config = dict(
    model='image-text matching model',
    dataset='procedural textures in two colours, tilted and lit',
    train_examples=48750,
    image_size=64,
    crop_scale_min=1,
    horizontal_flip=False,
    color_jitter=0.2,
    cutout=0.25,
    encoder_arch='gmlp',
    encoder_norm='layernorm',
    encoder_mlp_ratio=4,
    encoder_drop_path=0.05,
    encoder_patch_size=[8, 8],
    encoder_conv_stem=True,
    encoder_layers=8,
    encoder_width=384,
    fusion='prefix',
    tokenizer='word',
    vocab_size=52,
    fusion_encoder_width=192,
    fusion_encoder_layers=10,
    fusion_encoder_norm='layernorm',
    fusion_encoder_norm_position='pre',
    fusion_encoder_activation='quick_gelu',
    fusion_encoder_mlp_ratio=4,
    fusion_encoder_head_dim=64,
    fusion_encoder_fused_qkv=True,
    fusion_encoder_bias='all',
    fusion_encoder_qk_norm=False,
    fusion_encoder_parallel_block=False,
    fusion_encoder_dropout=0.05,
    fusion_encoder_inner_norm=False,
    fusion_encoder_drop_path=0.1,
    fusion_encoder_positions='rope',
    fusion_encoder_connector='linear',
    residual_init='none',
    optimizer='muon',
    muon_scale='match_rms_adamw',
    lr=0.0019,
    momentum=0.85,
    nesterov=True,
    orthogonalizer='newton_schulz_5',
    adamw_lr_other_params=0.0017,
    grad_clip=5.0,
    steps=19600,
    batch_size=192,
    epochs=77.2,
    lr_schedule='cosine',
    final_lr_fraction=0.1,
    warmup_steps=580,
    weight_decay=0.2,
    adamw_weight_decay_other_params=0,
)
Rows from block 6 of the fusion encoder, named by matrix and row number. Rows with one number belong to one neuron. Each number is 500 + 50 x the weight over its row's rms, rounded and kept within 0 to 999. All counts start at 0. Numbers have three digits each. After the name is the row's rms in percent of the matrix's.
# fc1: MLP up (fusion_encoder.blocks.6.mlp.fc1.weight, 768x192), inputs 0-191
# fc2: MLP down (fusion_encoder.blocks.6.mlp.fc2.weight, 192x768, transposed), outputs 0-191
fc1.457 102:551549452422478609494430462521508551520509535584495470506509477363497507517518496495463419505548513544494511589665517523496529489536526489534463488395445505468557496490482531618495580505481596513423473596440438508599510627477538515453393470455591530538495516527547534505468515508515510522506599519451446608437503525482510486521440494466512501498519453461508324536578573513524457514442540492465421480479480518479453510523515462494466508538534533437512475423519587560525469458523461446501528459522472416496528528529405475445491413392556437472410481545512528508552508583448453563
fc1.458 030:473556547481473507462499473492432514391504440511493643544450541455560480539519504503464462454487466479505498541493568511487446484495431549497566625525526470490415520437553480409480454546507481559429481455518439534316517500487416428517585497432543543566594573467526535478427546495526527507477389465573518489506589509466499496514522527495493461530532547462557444579445481436518545441433472493511391479506398442489458474473438409457563518455415500540414585516485451558472536541594523494569546494515505560454489504505596475529480546461463550497579455444495585547451615545508514489
fc1.459 190:513591483520614516541544553537540588546563413532522480396481452533479493516441415422538467474521509552397440555399471536502468541525508534484511535584565489512481457450481455526522468479513538471432492383558535480479524471472532527500571542406450398473414500488472484471477487518436509547485502487466552544408529490473435575489542468535466488514525472514476568474651450577580500474465495446532621519529579496570437480502491515501544484507534450606476597509522652477453489504486522557511500393511471471550466345481441502478494462463422477472558490573492492520473430468440503579
fc1.460 047:509563515436451408511397494459481586546490447473512564533537556470413500476517608547469460494504570488596557523535441496456510522514454519503524472461499562463487476531526427500523472531520628451512533563423456566432475355565426461509449465516473518512560518530409508424545511482437540538520501495604416503459474510495508558555580495490446450532450540480566485507560633496509519490528550425491488479518434458560377579519512566451549516486483536605420491430479522508479476505530478478517499467496425435384484547462441596489549505570489400433622511536451487512576490471481426493
fc1.461 042:515534477530414451499562475524542427480455572682492487536439458444465504412421468545488622506537560519495456531532472511519521502443496514479586438571484498458507526528544519503460520547501445473502460422558520562619498556497555482520517528499462519475455489492514518441504423519523545476563479470526508455490515486515478511556434448464462542459481527470490554534453574482439399465475447508480549505478540594561541549538438462550447468526531460452509427570521383539456463452589418442464578481664556410496486555434561476522476491481422529476381492498541604533620431471492586517
fc1.462 036:545641539524577483517537409458544512488499486528412599522480484533529457508540422512442648479504607475394453630472462522598489440530471560480466546407586556477435464429509506500500489536541523596451516419515552515508482405464477529504390520484507432494452545520585566487467475501477405571500469515550476421496493515483582508499528544507477453601484480500520483512529456511518486478417513539514516486504520476520522490531487456369522463505476547483511377519539419475570392496484475531479578514512468524468512549484488469355530574482450498457431509584492544568448482553436502509
fc1.463 059:484475430409481428443429466577488447466529441553485556474529491506460472525504487522578300487548508537487463571599599523506541552458499492503490558467442439501498549446515497556544532507407565558505493656460501532536446350503492489489474484554513461565486562561605466479584548498549499502613513455490403471485497422545460485535497540508532512379479465529448465524498517500443463605471475498464471494453468472419507576540483462532438501551514484394520573515525638502511467458500500447471562487522509514514532438543507443557435476499566498485538450437554549525574538480464543446
fc1.464 078:489408432465536540529432533557495557515570519490541467520509462493522528453544519444497594526551527462493434500555475477523489459470455502528504494401499553468604496492486542483485449455508611425433511699405502560569535602480588500507512552474509541420499488428556567490442427530540526550485543525484501556499520510596547449537480534461466494505554497462474529510443568504473454520517355495519487500489488549529441502490507489517457443434541452605506435363489370555493514474438492416551485493559541475545452494447482527395479419505592463496503497605493490496609485540510442576
fc1.465 044:424465480493471539477513470678504429495497526401505553615536467553529489476598538411596456444447501505482583580485526516515417475512482435520591537456575498461467435579507400459542494417440559514532462511482428416545484444478432465542463470430526540474557555481496466486397433490530556524507499488495532475383560415449593523435596502533465464533471489473534434508512557509458548511522480608537486492523524488549534467427444523553504462449531507445545539492594578495428520513472510418558486460518559567544472479538596560523421477524534479526572553475429478531520492541410512518
fc1.466 049:553495475470424494542548429545516506473518486480501554528538452475534469507507477546393641515630510464409460555558479574510538527523451410448514502472512444475468573521442538564533436471446581510597521491415516446559459480495498532485532473404516486464527474522562506527577495522476558501564552391569331494436483405452511445462452523516557501507475432555546518470506499557415568533467569472464551497546500460577582513501554440394554520531594558484533494518510579477484439432522486498532504489476440475444502567577396466476497493497496431504634513489500532543523513430429537583
fc1.467 108:525513477470463540501494557484521445488576485438483486517523554454552478431485480491537580496580517402525386482574567540512488485466475555524456473444527541459523465455482488534573507505416565504315442580449488530535473590515453490473522508533580478404535514521447509461437536523555439561509349482496559496570457527654513524541475550468506523480560488476502517466498536487682513500466546516508495504491478518396474389497511484549494410492461447507516498404518440486492530514473498447526458500506552493522498508492505590555445489473613436503673467599503530507540562517500468485
fc1.468 077:426449489496565451472506496458489490494572492475557401465473515495390512397472549460608585511514448477607418401584553511479593546435553489470496463529458509489547511456481561415481446486464446421573458623505447446511539518522545504523499507612513536512584386435442425532567467488519515373498515473431529456566491467425458574513456494467548512466525529546427584473429543456481508534530420523495520544493524484575556542506492517501509498564571505478413522475575468502483501482486510436512536478533504545492474427543541456498507415383661479568564501484518434472516531535518541516
fc1.469 046:576509504488487582501444548509477409448470493473457408503497548529575529532488518424555547457575467506509648483599540514474490549586547490486517417536526506517557534539543494508516581527488503463522477321431503546385454480433405457497504488502480474434499530501442540462522617481537446605572502512486517570578514527486523480442546501478462512555488514465476474525531522570437517545571485423484450475529450525408445516460487468552456518435474488492562621438559483480497517511478450456490422508525470502542553456470466564530491539636492492478511358466521399505501531510555357528
fc1.470 046:543485559552530531554483519581494470503481508486511463554456573559465491526547455488471548444527558453474479500635511498434454463577525504426595478517502558450519533503556547385517448551507510415515529559510509485523485563552377399453527495448490561532487558464494390473509581456523493550501494530484434522590460438441436548552456612471432527641526472517539466484379618474430457487476427389506471503556475478555458535461525520386422549462560504546496494461473500449583507516422474494575554492490523555488483461523563406488461456461509549497454487460491477490551485417549536610
fc1.471 487:546583449540527504474555544517516487443467574396495466471528484542487544484451506506582565499527393534494411581537489470476491516493521526507509484535499517465435517471548511462537511486518549490448491511525491519653537578534391545498535464469542495391503416537499504551551456500428474442515411511488502432468463467476357547519475545471529488518547472485487453482456586524699530414442504430485539522454465555543470489515419511446505459491573531410451516522483551556513508507524543382491440349454490468563506422508478566495525393603550557484556502523517472483573480536439490591
fc1.472 033:533523429556397429496468496525540474523482563585469464485488503485536485469449521537479404477545566417450520536557528548530518469460438552514553474490440470515523470424505486533518550541447535487581496515553487462615459490484411436466473520563407431652526572485563468487488535477579560564521510534488421473461478514477467509517504551445553509512377556518468554538465557468496381527411516458522551462465474490426455499545486524581463507533518494459490531673460492489588543480543459469472559569505538460522546532380539444652448447496430518507449430511596528550521523425545494464
fc1.473 129:548496549514446411451577465497486572482538543514471519592456461552491454473487536517515470496460471485487409479590509493471431492427416506462500626534479471509542603544478528550507495525521486492449484483466539492444507498507503481531472451614422477530501524491691508450481459494609585422457457438577495529542576523498509521494487465491453573469498432514496573504504502518654438457413469445561563505476453494440556478547498484526427523513499528415494462618440535448558500484527475517509466544498441523615470630426484396655497517484453589497471497516478535487479546492509531459
fc1.474 077:573588463537523530520492585517522559547501433494467450489490531552479490525478457447549553526460563521460467596433476520511510531460502528545514500479512509521506479458471490463530482500538525515441467236552429467484480413504416561493525497493511448551446506490438498503484591512396466563398503539475575451463480429456391539494553469503555510541525527475438542497603519540601544553458568566523465480511451433498488437491501552527543548501465532619489517549520375533575545513453570586490514520482494413495504451463446508459483560376417498470413490509472499498460441552446452438
fc1.475 054:598393498467491431550471512438527465543449492524486475541536471541553539476494482480460560534528395530417476406433518502465490498482543575522421429513486467518521493508495550540530552541516434516541497543446591507600510673456620521484483510467562484499482464488446597494500383566526441434510552488471509411543497541555460494461548435502507541539488448477502649475391451595601562451527565419514479531444488548514635471438572475540466489501533497568553534575492556492478490487458486484509474523473481507478487431484419475576506455516576452482537457603458464558427446504528481521
fc1.476 051:462507536499567445508518514513464509523530486487470484411475571506514512556495510484495532489448529462469555561377463472550506557548566487483458498491489513537463465483512492421448436556516491563529510436530499481482504447471364384521483539509505488552491533468499534533544496467649530666451406524498536514472562528526516483498540453513579432519497483581435523515525490498629553558515556572512489464469498406526426506492497533589547548445418458541505466508543469527565483522439593562456496540421462481427467404458547505567406571480362506435628421487481462534401515547444571458
fc1.477 032:453500540478530513501440501584469482475534484497449522487526531558469503523638531456502501447512539483536529582421503519539479473471484554498534540418494576463586509431546458471438482573542546546497560585491485504488453305522402475503527465479512573521509533485454562483426553417577471526561338537488480384468523448515493440540506520469554536517456479496493474526493546508443473526415412547396446467494439460522485632490592530420447519471455518435462518393574464502546471502514505451522495487479536584485567485477582567430567482499397560449563453465513549543573492541464508484
fc1.478 075:473481509562608436529588437397539512550526450423516478437524511496466506549537484477464460517527542445511445536521493532510561499509566494514486499499532547495479482451511568490446465470499497550411499705544484490521511530543521600532527548481472443518532460512397537526533343523369417448513503514521491408411536512509459459503525489525562481507487498512502513471385474602460572516541489594502520522516461528503520610485584497419553473487486533562418486492523538561366488483443544505494482516467492518427463462559470501446541460351492410494412477446530501497491432473476399528
fc1.479 093:481492430506442570463504528535525581495477525616505539566406445432472513510543583467537480524512535490541575565602475511541509501514470486509568517346463509448529468511497536567457575498521567486474470546472478524588483620500504478477448488548569541523449514527553442467492483547453530498519569559451557656456516537569503515510506515471496501437481426525531389504529589464490433497547479557450411520509494621464342523533447481600453490514453437473470492456520529444357482449559490419473524423506511389508525477432461493553477478467547472500446432459500563495546487551465459547
fc1.480 031:446492502569480511486408615609519515556584488586472466468449527480453494481620558425527466466474508419412504465381505499489482526525505499510526525524471540517526452514473498426462532503534456452588459554558506458576486497482428447532441523494532458605531447541569497417407509474544535597521522525367538482548480526607557493509473464539526507479513534564509572505539547454579527525512484462562531472485513515470458572483479498529414509457401523447544498404522374337468477501403509476500492500516483493436496524448506544531445546612560527459565498593493452457582528531471543449
fc1.481 027:475507513434479514531447481566499518419423499521472529505514581553540486486535573535469496485559477431398519612548493524470461518587445521475555523491468513551476555466505518405505462574491509532570513373603450504402435466495428366445542525525517532582505551480594488529517530488454522646547407463511431503490492507513550446461511498495563498547495459515492410562441588382460444522514517558407468405519443376537454514478470482464518531440457510519520484538482399551485541476514513437492529549454486536459554454427519462517489524458442570440524472540519600582509583531492564423
fc1.482 072:510504496518585486537588476420574478546502470520488489471430516481479515516502476497451525519466494462419399508571459481501491502518526468478484457617493486535461474451501559485451466500521344627446510627537474477545476614538517551533587544527508467516509469506455449557551369542452484517532550482501434386459544487538435505508553509541530513532492436586472513421390521577484599535508536579497474481511469490560514604505545446445562468510515494470502493581493508507395430464405542514515489535614490494434487444501494426451450482357489403492543583474520504529457421537512425485
fc1.483 163:519437460449433612497383509487510531504556465544480480488500496466532506533544503532464437501596489489461561493517499477501523519532479430515448506509516452451536526552438507685533457481507578455503511537383501483575494565471544487484421453430555460491504549510523499544520559511489587532563615510524438534462532465418566471495428513517546475455474469527533511490567516519501475485425558468472543486487488564496520489539512440526455528518546486433499529464502721480509490489592436406551512534445516377501475587503371488550442469380576419478556391491533525512536529476475543554
fc1.484 040:516544470561564498515442412474540413490482561668574524520556471410541494382501505511466428492495549486558520540494535580475521467412529589542610504577437457525458462468475538491504503469509535486488498438609424559545466459484484456449388548566463514522460525477491504474536462575532396497545574439516475545511429563566457415555525419476459534444443492506484465523446566376544388535440509592478539453537521496545465521448449523509494512588549463486526504580530443512431500503573441489455607438462510477452536476446575460524425505585477514512475425550525532506552535492513533496
fc1.485 055:514525494497618509497470495514541636502457505564492532506389490499451464512594507448573514543397516459510537537631508535494529526502537528557521573416473530525494484478436535373451535513494490533584465455523453526571526596550348561487383519571472497562473420514577420467469468521521509475505618553327511557513530538468539562524541485486473475547464546523437418449593537503594477621600482512483456466453449498477462541543457569448511464479476545474474486488528430460475497498465497470445551471461478502457497449492510469521483444426490520480472480490498388474526534532465462457
fc1.486 057:474605493551548526556468574604517548545524505511480442451429563488480499549538508493480472500418523452402493534434444496525512510537473558506524494535526544467574491485503458563542483554612517491438475550558502502473499581466336389483489520432511468536507448488537462521435569569478438645461425543480485435454458460416441575447524460540520542540522503502532627535495555504546460411455500469481517465518492514512436508508525453489472533463493542490537491383484490499489489519543555596590556500426448480440529541412394523542474473422496424451454432596488587489586473561454513587
fc1.487 032:506577494524428449522445426474523380435420528598489579473589466420531502404454473517441570469511548518528524587430517550498486461439508490544613568535502405524498448445467482488544568504531578482513520495549405560509414369541461485490524495538441550514527501510556476470479423498550496455558457430468461469464493451518583445489542507536492528508425497491485437565539555444495434483473511591456562432534526415488500530475445480534625495575509511521567547627562512506455501469570407469501599433471499492539523531443517488555440577577397558446473475529481544554567495482501517480
fc1.488 097:568531511489419415515589478503459559583582598542487503571491467510498459527450565497438485498426498543569426465520487486486514514425418391483502454525484484498476551547420450469549505511531477460463528532512603473528542606452617492488464451547463478459465372522488512533447451472577538408481539532623413469443541475318469525503434488439502528433482447566582458538460444513534515438442511425544533594484521557536608510495457524483504580544528534449468553519475586503506480493576491520439502507537479428568454566503439423531491540461504492520568501484492516475534508496491459609
fc1.489 044:486446419454419567471414511537517431500444444661490553524456489443526524529438534554469410554610522450393550589569466479528506486557469596427539464468505487426564519449465504542546507567383487494482513472492503519506437427500476462521561572472552532592503586574528468521601530476473400567561484485577405502527492452614452488461427561537524470450504418523521471512479557418518404562491560520529483457507455415502452470510444461504480504512492476511551472529527512514475489486524525381511580568521498529446518414448509511554487531467512447464506551540536622566475509513459519549
fc1.490 024:482495523474515512513453482543491462509421456515485533449514484557489521543561561485504461471510513470385505646417444533554410492575470536492489543350498510489536517426516456468486477598465596623456517496549557487396444319485381480472564513482482563572488543516597506501548510483491493666524422531474458456510461499518513542477483505468514487547456421511520484468528557477475528581490544548452479438527498397478479611505527540460432494471438497489475497477511458510548496472482530513465511605497500576470547402432539531548586481451474539456524449544508610542440528504467487456
fc2.457 110:474431494603515588446601536491454442459547486467478476449513494596460481537497522473538531477540461475501464412355510404551450494478502496470537529588529515470511589523568533509495433492562550459452473485506563527533509441534600535540618445491431515434505481471471473509513512407433420500491468509533556408529556498505501506469448544511471517516525508529470675490459516469347467380428464435473532548485475569489528561585431497501517423419517473451439510511525515466451589511517579499549485488472467550536448580445525553543447540523580549509516553455546482474590523397493539468
fc2.458 048:526466422498447608540447509518484527543512471495481553489557513507372535514574553510517450531484482493475531486597510456504522571445527524550516459370462543518532460554379496560487551574502537497622483573496488542612452482591559599450437507545411413530446495579537560471475584487500536476472572543490475481363398529482456442450485496501502536472527395498487565530498497467491497538608473532542611485508500505490465492471561563523480443473561517408551441420518483419520455489418397503487564565456497443526500492545425497415512509528553461521424539541520513459469427495524479439
fc2.459 234:516468519491518556525551410462472429416457510484469388479511530566546528480474539606587502523600440402574488465596518519522482520547569461547476495503467546505526523515567532453566439594425583505501447528582471537518534570524469447545423543556470481441497461449478544558547539501592453561546396492478527429564544451517438488550482490471575397506537438474476480482450589376536454521517600522493423499517506509511498547509487460511470483456570523441404511511547358549560566519472427461480451536439493412443500472523567503497554499449384475507466512456466472463554600491478532473
fc2.460 068:493454497491482411577532486579561523531523466500434504495499513426414537458515500523623590513523397477456552470578509566481523465488468455525503528602536530566567520436448525593548527506463471444546472394519460496401549581472546499522529565552467452523527435536550512459455502534557461528528428456526485496527449456460528383484503504571447538438553520492502545508415476524573404453538508530550580511475538395520502521483443501538504515507531453523538530364537433487580555504480415435570486480449376481527506415535576505517414505505443488459526474575448466387528520467572623493
fc2.461 056:511458515463592480493446456508417555474536457396503526480598480592592490604584514499511391479531471502466499530425572494478473479531489427499434574458509489576515541531508523487542513428502604490514526584446514412415519394461442555465459453550510469501523510468469473596538550550430463551427522526509465563508482523520602432427528538539529471534523469525519436448516473465463496488480592512519470489554493460462461454516535485422554537484486534569488588479441641483550486548454543494531432522372500604495500455563386499470501523538506517470599496498464435455435626475411478492
fc2.462 055:454367471478449446489410558553454480517505480461604429505498516528451562482447588506590338519512437520532614437534563497442531538467492440527528512558434443570558548588468456448489490527467515411567487471488427460442517582513463420488584481490479551534473479445466456516537579515494607494449499483491503550468497512516466528484491515490535517433521504484437522494469568362507493586563513454515513486510488425522450495505515568632450582487503509572502611485427526580511591523518483479521460477489524482505468426464519541622458456491517517518558441425513510417489599455489554450
fc2.463 079:447513503590533508499515523410515510509452510471504509518494540450588524483490515507414663537470478477500656521399439477508460526532495541475548490478508519479483537549520524412433486501558429455533529309558531507475483650479496536507529526536476531479487485436431514512451532402469449461433472519493586543542465595388589468412488471541538469603545534501500525499554516406475420469468524531494471472553502493493455484538559512421527494469477486614425483489481351531471548556523562539485451536462514515518469589426516535505489496481428602544508530516512501519424446549516474504
fc2.464 096:530594506521380509466562530460541446432446519546428472504485543515476480550469472547520456462488423521534492551442529449488535477584494490507492486557488463450491548540589451528522555550527453600541478428598470505477527399551496467444436423582487538537525530606473368538550534524424438519464499504471480494526475432450462492455496489519507553478450477493531445482530546538506482409391627407458539516497487555470464554576431474446506555575470513348478644565488650438526502510613531544480510481446486529494487563519469472575548520479395517485495544449515535503494510461509524463
fc2.465 069:494519480473562426561550508521505529431529572555490498344507525438474556526580487562519469541476475474528407430502546528480570484546468582544409545488479537605493519476438488485525510574425380510461508436547456526513485557611596551454504593479516370544500449512486528464455530445520452508492439519560540503543465511513433565496506455527491513498547483523495501486586506413674473425503532556500464450459460442518503652498460530524513466461467482481570507536494466509550489530416476504554526508444460531486520475541521579524484536463393472519424333529514470450455453540460444511
fc2.466 071:388478490476576442505436580479507481511464523527543478458492533529515565434516523500556374483483486518546582493490521454423473503496495574559467527544499556543450473576504452419476525502521427470485501483590501550415553539474468482498419530585493486520452517486452503470435503559550445543490440581449649490546537606486506537581518484543444473501501598437461505519495549412566391481491473527487459482485501497465405535552448536628417496460412489579483497433484448555527536560505523459456442513606622498529480459426556575520444487533472561511407425518580471452487523553526479396
fc2.467 139:555570441586499571486602418516480536467395625480584440523508448524459527562472550482490549498458487507542469528443450523478479538539480485501520497557499521443517525447574537488462508494527493533554456581574512516580577424485584518507512516449504468465476465566490485547519457462482550518556524524517427534420576496397413529494464434467546517464450476488555500538613527413421443405436500486530556509486516591521481619536497528458483533455562440359413548476553592553487486489536559422457468440471431449535460429533488403450586451536433488565504537433521458489518519427515437563
fc2.468 107:575562500495447610583503564496554483495403538498420582505521475455586463568544376533380480512521536510458531589465382449529411464516480497526522480474517520499421449536558466583506560511547523570494550451522575562537499539444463493482496468413508437463472588599534532519477528535520493581541471521549419479496461520599458423481524553535498494524494493458575387506564502551537464439415549431446490485514494560451479437504500448453510440454469510457528500514478548524512467485538527494482454487497485444499548588464437546518489533667360466406462522514468526514530398489501439540
fc2.469 067:479553522476516481549646460520518558529502479554599528503485441487479443525455544554450470527416541508469423500412477512415500541434463511502487550473503462461415353418456507504541443375499604523439563642534541483546582486535577573456488580538523524562525456537486483542487433445487469387526515496546531483405552491514456537588502479515531511427483505488548531495480446416427506482539504558491512594429545504547538533492447535459491529527487440517380405571500497528488450454482539547435564525454479491459488512526580534460608478398484449508480626497468526518477500499459549492
fc2.470 066:456489423418457615475407539464510569497569494542463519445469428481471526509474511523547451556516441593492538595395470444573530422432493473546420525493484448590540467457452433549506536516514439581526446447542480515442565440451485609501464466510496502448499474511554542526503434579470504468463513504459534465412487514573515441450501404528539472435444537480477445535586460556622525507447576500493538486429549478494503407580384427567525462579510549570561503543491533574505499485593507444477500456521439488547496573475450562464541495552530565445526499555471496503563476609436562433
fc2.471 197:495508521504386451501563497517501461459491585500603493514544432411491509470474521500474494493579527414540411478489418538558459442515411506498522433515497550509523523611586507544485507510448462483583461566529509491613447436526651434488503493479515512452518506507503519471502385586573592583486452493488498640508508595575520457517465521441458528439497503475565487515417500506519424463513444526504496492485586605501394471447544484544555411473533418417525443435540492443483523492498457419484529475535552446508494452472562470442565537457509474491502625528431429505582525468566520499
fc2.472 048:435451528427601545458491396509456614488542536468500541517497495518529495571557499498503503504466489583502586559429509459465458565478547462455464544500499520523465575574449529473478450473546439502468503458492528502487470462436493567534519530447559581431446439456498546528537528518464465415461513444511568550491522489465542487463508451581456482542607484502535410497542477473476538583529533543447462485549527454565526499523595439390539519518461526645461452400476507525414394531505540498512505434519481556490449482575466519349477542469584593487539545443376502503479538567357571497
fc2.473 158:512461480516532488471452435519431516536419573463543472473504494526650539493446503526488485521515543504476556527413500532568511466532573499475521488493476495490570529571479537412533516560483472514580436420505458481560445468518512532494464542418548543500453526483456531515527487470551484467411606482477470446510528465436516451488545428507465464555639476507461439519549500570547425531507574494578473473570520413490471468542647505489524537512552455591501461422436537587500445529522391507478425483532538444480436425533522339455506508560535617546465516513338484539504525482409568504
fc2.474 092:446502526478574470475496376484474512515494477468578438460474532585472475486414515472527426467554484479462560413445484499491457511545582447444477523511528498474561504475572482524469436608463556503518498600547565472483556559479503388522506548433459457478429507430541489535583529454548506539590461477502469495505633526531442590500471516456559383539441451561482563490481521401513490525548463386522557536490603480568519497517415511467489472488573527525397513591482629490530497459458541523485508421447463563513441399465549545507549427470508512467581501485562470501444561413458574558
fc2.475 073:476617509533515512599565568595464478473552586566577442516395538522457483558469556464496443452442606453567453620554473428449503478490477420465512432564503532533463512511465466521547432403469438486616537437523410523429518398480453487504501455498470487435535529469579365563485460518482575484506522514527470441495507421511529566574514475508467435463444506533504431482480498636493559466474476470430544510542475483490461521541472545494464559505529426380454464491492471516572477539567393537487496485573559430489533558510480470474497570490475548574481501478492504467597589511499535526
fc2.476 060:525585537517551523516425421505503556538533478420564474569492429559399406447462451510521437529556543523465469500606543606497465447437485543546520545498516472531509514410435468525516527530463530450476473471520482413487487578526545611512554536457485381466473434472450489503466582513416463471574520440481552473502465451501424579496514558433503537485531529422489465471497583404440517524425473445541526509540565481601597417461513509438471438569551609499508487490510470484503554499503532474539523487599552536460538506516497509409531425484647430527391601504472537462512480448529465544
fc2.477 045:535485482477487515457441492444543513524478544464498584551449479442448520439421409564516492556461471479535525494658496512497474462453495473540474495534464481576430493498404529480500523499440411539500446429575489464462521688469554501518467528567494427497535529512576400505584542546423543528424623458494510620489406574521515535436445505501525482457603519493483448469503462397553524525545543490582538499489494474458422347573400545473521479564488502590550514536516468491455499523447522544478526505523473488545454537486481474594380518481537490519497531480520505467459527574560433483
fc2.478 095:512500459432412479504441598487547408490506527519479526506496506459519537385456467522546564500506404518512560436521456474472477544493442474512523438542506517583497439526508373489516479446505439466636529301494534511422541593468507379509497487489518529479523459513523465487489626517667613543507464510451525519596455476431437540495503556459503521477472457541491478512523489497627519443507480384525496512514552519572478434514431520562582497507544468392525586477525477448581523546500474468494521488499526465528537472449547560555483493557551510466601540508466450453501478514533495489
fc2.479 127:539524530521523537497556431460451431448573484448469478405618555557535471523473447531473504469541439525514405442363579465459438514495534523488437497588525508479541592448554471501578419481481547516443512492504506522493509408538667538524564480491418441484543478518450530530466502430534426533504466457538450416535468465425513449471449518477496497540560492483494596518501485524461488454400522443498549490450496473484566563501542508371557440508563494380448585460497561513586555539462523540584430556488463610544479498554502500462534505453453531557582599544533475503537528419524530467
fc2.480 045:522525520426510486505565454460465547494433544472536509565492510542495486513377428553457522507474542555557570538599531532542508466469492532502462476448505448410519575418510508567512463558495540562422531434459470536415494462524586548463586487489430547398477585465479475574564515491433447453475510460587501612470493435449433546511574525448460468503531463442479433512510485542420501496413555521466480525539481489520472429514526459473532529604540445589497486469457641654522528492582542535569529486498493485592496539510498435468482493328436470532480526454513563529413488463523431499
fc2.481 038:506535496508489487501452471527463612571623466540547560450440457512403495557504417504533441438506537542490549521478471560550454495343562517472478621463543473559426441509422418537500524513459524448517510549423559482502486484478448653502454428497405414527406497514443524404455568515476586465382574486526525492437447559448484534548450531463449509545534499489515520493562444434537475588397480477480557471468573467532471517511556501484465507585497607543479551508507557441526427531538451580580541496556514533543460482500493531448494487586511523612483460467510477514474482477450494502
fc2.482 080:452490508445435564566417580511483499481552535503509534468578503502451475405483458468518437490546487457519569522470546520476529547442517521528530480420506540515547457546473408506528483489488494369573520369538538533487553472474509432499408504493451519480540463449476549448463517450591560462509465503423593552558463441443430514507554489468524458524455482453517478546511434575670514409438439340502527527489538555545502419521531512533564496475569494493449598460535550501562587516572499450562496472386539450493564562522456577560524500606501550495465428496532420437542497446490498544
fc2.483 150:504541465547595407479647512489508525466446554482542493496498475592514512531504493465499536501520524529437426532510474491529454475541517493499535560498482561496498630489550552392446519506542537471440491540581559517488553469509526550523563520532444502479412493466469507495485462518411392534466441488471611441472582548498480536459476494477508501636561510461472575521569554410414464450498443495446448458507508494478467617537418493487514443446467568520395454517500366547428538426458597578465411463578526560507509436469528574422458471536441566482404529483598518493511499486456458520
fc2.484 052:469482528435480435472533510514423564491520420377396529426498544533500463614531528573483525508559473504454538492505545466490521578554448344481414581452591481516519554586501466530511484483457532511523539459406537450464456518470527584529620469485488459487530459525504519506506530426460613472464418487524465466475548486385580538435495569592530482537536496493494495472557477572418542509594544459468459505455500479425519520562618424472494514452479525553510529465477610529562499526451479475528408578533520496482502585576407532499503494384496533488531523445494474518450497441429561466
fc2.485 075:503489535533442582558537558526478399530561475433471461445532538521504517505427473497424495461587508558483537487347469443521468489466518499444484445532511488450552467497581447597569455493576514471445541497509551473480501477425619448545628470395496462483497559461433572547493552378536459482456393484577497468533475385507371497478551568527544504484575452484509554561496486550459574489365502401477533542555557506536571482430557413539491507510540463486453517479450567549554529512496468538584476508482444504544514557474495494470456545457609450488512548544475556496456452479514540497
fc2.486 078:549410502471496604435501416418454536474592606531516406498510432527441522449418504528580473460587454500611519537623533499530449475448554470534449501511452549485451518430494530516490465580424556467477473476510490484551523476512579539526495522427475513429491533496511574509520486479505570407562552459429548540466542456565444561565423522394538409505467449495485395456565490416602537492463584485497519517522498526547511487553472509520520464552545499576480452457512559527518557497452443396425462417526498429565461475578590447451452498530568530542563558432508432522499551442522496457
fc2.487 048:440438508485609467462491437497467575534573457399554501496454536547532494578562526566513393540479497447441544424594570539477513577548458468483406559525540556591488552591481523494462458476459448508503500404509561432478495659429494520499468555495516430536463490445455558498529557494464513539424505508558525559488511595414481507497514449549476477474584500503476570457506469458423487542562555515542423504474520519484458502517589512476358536452470495581493468448457491533560461577407478500484401622486526470457488473604513539500439468418496483531536489473552467446415559483456525462
fc2.488 117:473447468517585447485497463486518437425381482449478425436567468480582546399471494524533496500596507457451490505476473508566455494567573595484457546497519532453525487566604586598471530451514606503529421525414453545554498438462485527559510552511521439470483574471493516490524503529421458535501517495439564548589526561672492499521538529534502505539525484385434602468540502503415546504473442557472549435550484520469443485554627455533556381445482475532453420500479511528461560494466488453500453535505522520481552438463532466553539447511612493454414503513484468549483493474454491407
fc2.489 056:514547538555521492493492460444437596438576533403545557455543543537423485520521487479534526398446455519515513514438579497472431506400527440572453586494487473566453598540511519432446474507542522501526471506553526510513518553536507584410445427578424487492461469425525539436445534484505591469503464499478570457424452592389539425550527441462529505509458556490440550510548493516432414470461465456476529491387518518490489541546546563462511512514524536507440589497469507505522528517529536542517505464439485488555476526540485488480534405568408713567535437440559448468544552479483562427
fc2.490 033:478576496511517486461456496452504605476629482452550553566436581457453480495445461533529499515491528468586613502598531504442538487337460517515541517544439515525405511449456532442487495515452420449545478463498395510569503668535557546485457494532492394466477487488458540466474562474548504450481476463515528551429465531450473474563468507511556531451582546499463536552452415395585374501489485465538547491406433455539458382554465511475551543564540506541493536480531444496461523573464506492568513398511479490483448452566524513523500484499481581608528504480529466474529551554516548534